config.yaml
arch: "efficientnet"
model: "image embedding model"
dataset: "drawings of small networks of dots and links"
train_examples: 195000
image_size: 64
crop_scale_min: 0.8
horizontal_flip: true
translate: 0.12
rotation_deg: 5
targets: ["kind"]
num_classes: 9
embedding_dim: 192
norm: "batchnorm"
activation: "hardswish"
channel_attention: "eca"
depths: [3, 4, 5, 3]
kernel_size: 3
stem: "deep"
expansion: 3
widths: [40, 64, 120, 208]
am_softmax_margin: 0.1
am_softmax_scale: 30
init: "torch_default"
residual_init: "scaled_by_depth"
optimizer: "muon"
muon_scale: "original"
lr: 0.02
momentum: 0.95
nesterov: true
orthogonalizer: "newton_schulz_5"
adamw_lr_other_params: 0.0025
grad_clip: 1.0
steps: 7800
batch_size: 64
epochs: 2.6
lr_schedule: "cosine_restarts"
final_lr_fraction: 0.01
warmup_steps: 1560
weight_decay: 0.04
adamw_weight_decay_other_params: 0.01
Rows from block 12 of a small image embedding model, named by matrix and row number. Rows with one number belong to one channel. Each number is 500 + 50 x the weight over its row's rms, rounded and kept within 0 to 999. All counts start at 0. Numbers have three digits each.
After each channel's rows are labels from the 100 images, of 14976, where the channel reaches its highest value: "place" is the part of the image that holds the peak. Only what is clearly more common there than usual is listed. The data: drawings of small networks of dots and links. In brackets: how many of the 100, against the usual share in percent.
# convs0: expand pointwise conv (model.blocks.12.convs.0.weight, 360x120x1x1), inputs 0-119
# convs1: depthwise 3x3 conv, stride 2 (model.blocks.12.convs.1.weight, 360x1x3x3, trained with AdamW), a 3x3 kernel
# convs2: project pointwise conv (model.blocks.12.convs.2.weight, 208x360x1x1, transposed), outputs 0-103

convs0.289:425454580406554400479457585583455591411522454546388516477504426581480481433484523528542517488584498609538456448449455424444493507554447443505479454502575549479565551529504575501479481518484509438474514416450517516527541458523458503536409437395504466512463501483496461435506544419523466532570540494523573501531424485490429519557409447486483554486572502489485445
convs1.289:473413509493474416560481451
convs2.289:464443439425495475578536566460492485526454503512491404585600386545461541538486468502515476483414535520455534528524539453503535579589478477490522462521490543501536509503500601509436429483561530483483488528516458531449520589500476506477400424492534518518515438547528558516483457494553616533479470496484547527496502
place: centre (81 vs 25)

convs0.284:530596496498522556535561554468496527484461424453658408526522466473497559451435469485476532442468490431516512512518499603473498514469514425493455538515469526518525484505498558554534503584434505488472459450500457503536507498493511488389501476538534579517567532513498649494523535630505566460459548435367473395509476453450549457530539506448493462459361503558468474
convs1.284:506533572504419451456475431
convs2.284:548569405442517445474438419454455482531545494528438560565535457527541507437535522475462474547411507556568478495523528583525510407503471539421485576476496552475436531486555664517442523453523508467566513504432560521494490483489596433514488594456467558508544422529504457517500520468453481409474495511491444535485437
place: centre (94 vs 25)

convs0.23:520587439484423590451544537453579435590599510467489473484507522530498570514445438492492489460503503494540462503523497471536577435419489431531443549491481512407495498526495464475584514450443530473510433507438491532487522525544531521558580429450495652473528578529586483513415530547538458550577478585513415414510587389508516526433405495464464519546434495522494513
convs1.23:521515551551577543548571539
convs2.23:475474451485521550447578522468486417470485488486498526489507404487429504398451489486508519520440491561548545498485528506509624564471502506606511526467524395431474453510591490457429501571472502482573435455504419490462475520488496410480479470477547510495508511524421469464492445502507491496486468579498509543559486
place: bottom centre (41 vs 12.5)

convs0.102:621460473589493474543411498451586517525582447532540469490500380500493516524484481473429584459470402492570455544470504507502453484560467493486551549481516482485510481573526411507515429532446451478484579520394403546496598474482555471463451465557483392504553542449499492546405510567521454519544507535453496482461455489528557544473471552439623554523478460569448587
convs1.102:462521554530545424515513407
convs2.102:508556535544504507456519497510485505588453583545574434477581497460492467518501484414530543464492495517578568474454507529482470531471397422474513576408531479597507502581523593490476490528588550453436529521514483596535408475537512460543385556543511515429475553526476579620489531517446545476473507545457496467537531
place: bottom centre (50 vs 12.5)

convs0.84:522561509563494465548498495477551514490515502497462477523501570401515544462541511500433601440385560494549478457513499393553500579454518545470580617564501517455500467519448459488528534611503508508548396447518546524392483474458478454516526517458509572540518547563542611482507473453360519487480538482460530493451443581507492452538524566533445490497541599598576449
convs1.84:460462497461433426479427453
convs2.84:552510419494472552518543450591619527476531570571507551466467527466557451488577447580483525476474504434519566474510540528460552479493500445491509508409523414546609425562514514610478512498462519470484494524422554516462428506510589493443554486495468543588465473589432493486560501539490516410480396625475491533599482
place: bottom centre (43 vs 12.5); middle right (42 vs 12.5)

convs0.184:414461507405515413474438554477434432459461483584518492466469483442503533538441497590391506476470449498539471450522497498597516485491494483537510552447417470491446439430557435497464433552511449465565529504586463543515462483458500491466439457420557574427605443451438335529495451467523564429450515527502543472388486494539442478471477492481508500399518552496478498
convs1.184:502439442467473437455454425
convs2.184:537453438470475388562507500579483537503513507567578496516493428530485477480522553530462545458499506507560441411473465460525471501441490497452515553447522436534485554489451576486493476450518460533474452497526547616491592539481417537448428538456512438530553459484474458482510560474457452497457474484496565503562485
place: bottom centre (41 vs 12.5); bottom right (35 vs 6.2)

convs0.345:481530535501477495426484470445546515528419414441446626474533559436556459582481557428453453449484475510406521530535423561585479478464519497584594531498519519486469523451475461463466545500516529487524526530436435579508516564431468498375512519492473447500533511504420499514473425512457549490525481497499504410439560497635582565503504578496476478538398590520570577
convs1.345:550540506546547576548569534
convs2.345:550496514458486538547404515474510550473519418511549522518439545525458518521518511500406435560551493632548459464527549531570458520527533517526521524517413540511492525476494567454510473524388537492466512448487564502543412504511536512352454515517469508559438511510633501582555476479519566520506563562468420543571548
place: centre (68 vs 25); bottom right (27 vs 6.2)

convs0.74:564476480438568484462539496538515499477479432462445456392577505551487468622582546494519490422588447534508498588472597650497467484458499484406507521517477584461558505471468562615498488475441523590526477521470555455547439477537512519488516546504423546445488469464450564469474433541491477421520457491498462521455529532558593530480541502606479455425427491551531560
convs1.74:522494424479473433457414466
convs2.74:454437524523464460458408572519508652558519417428540410457469500490464486557460441568547488544500491511562525571611525513588556474481572522485482548461445555465491548599521524509517535459493479503527495424467449461473451479530476547629471491548500457566501563485557479458511555582541489514474422498468543434538566
place: centre (78 vs 25)

convs0.342:538561480431600412553455361415465476473567520522557519465576530455538561498491522553531597497512443484518464566532560548554526436567434402433457459481520523427502479458497491533506517424529494505544523493502530492452520520385487560502416496406533605519555499557493497403406545492509471498495518443541411579521500523448522530417511493573542523571473561536555486
convs1.342:537500524497590575549567500
convs2.342:546579443499487494500480599486450532533511471421562508529487564509394497515517599501507483413411529432441527466482601469533484569530512495489469486555572536444479445457567479457577476608612529501523452611537451489569475386571499559499601517489525436466529519510537557581562537525505598515506606503453446488440558
place: centre (100 vs 25)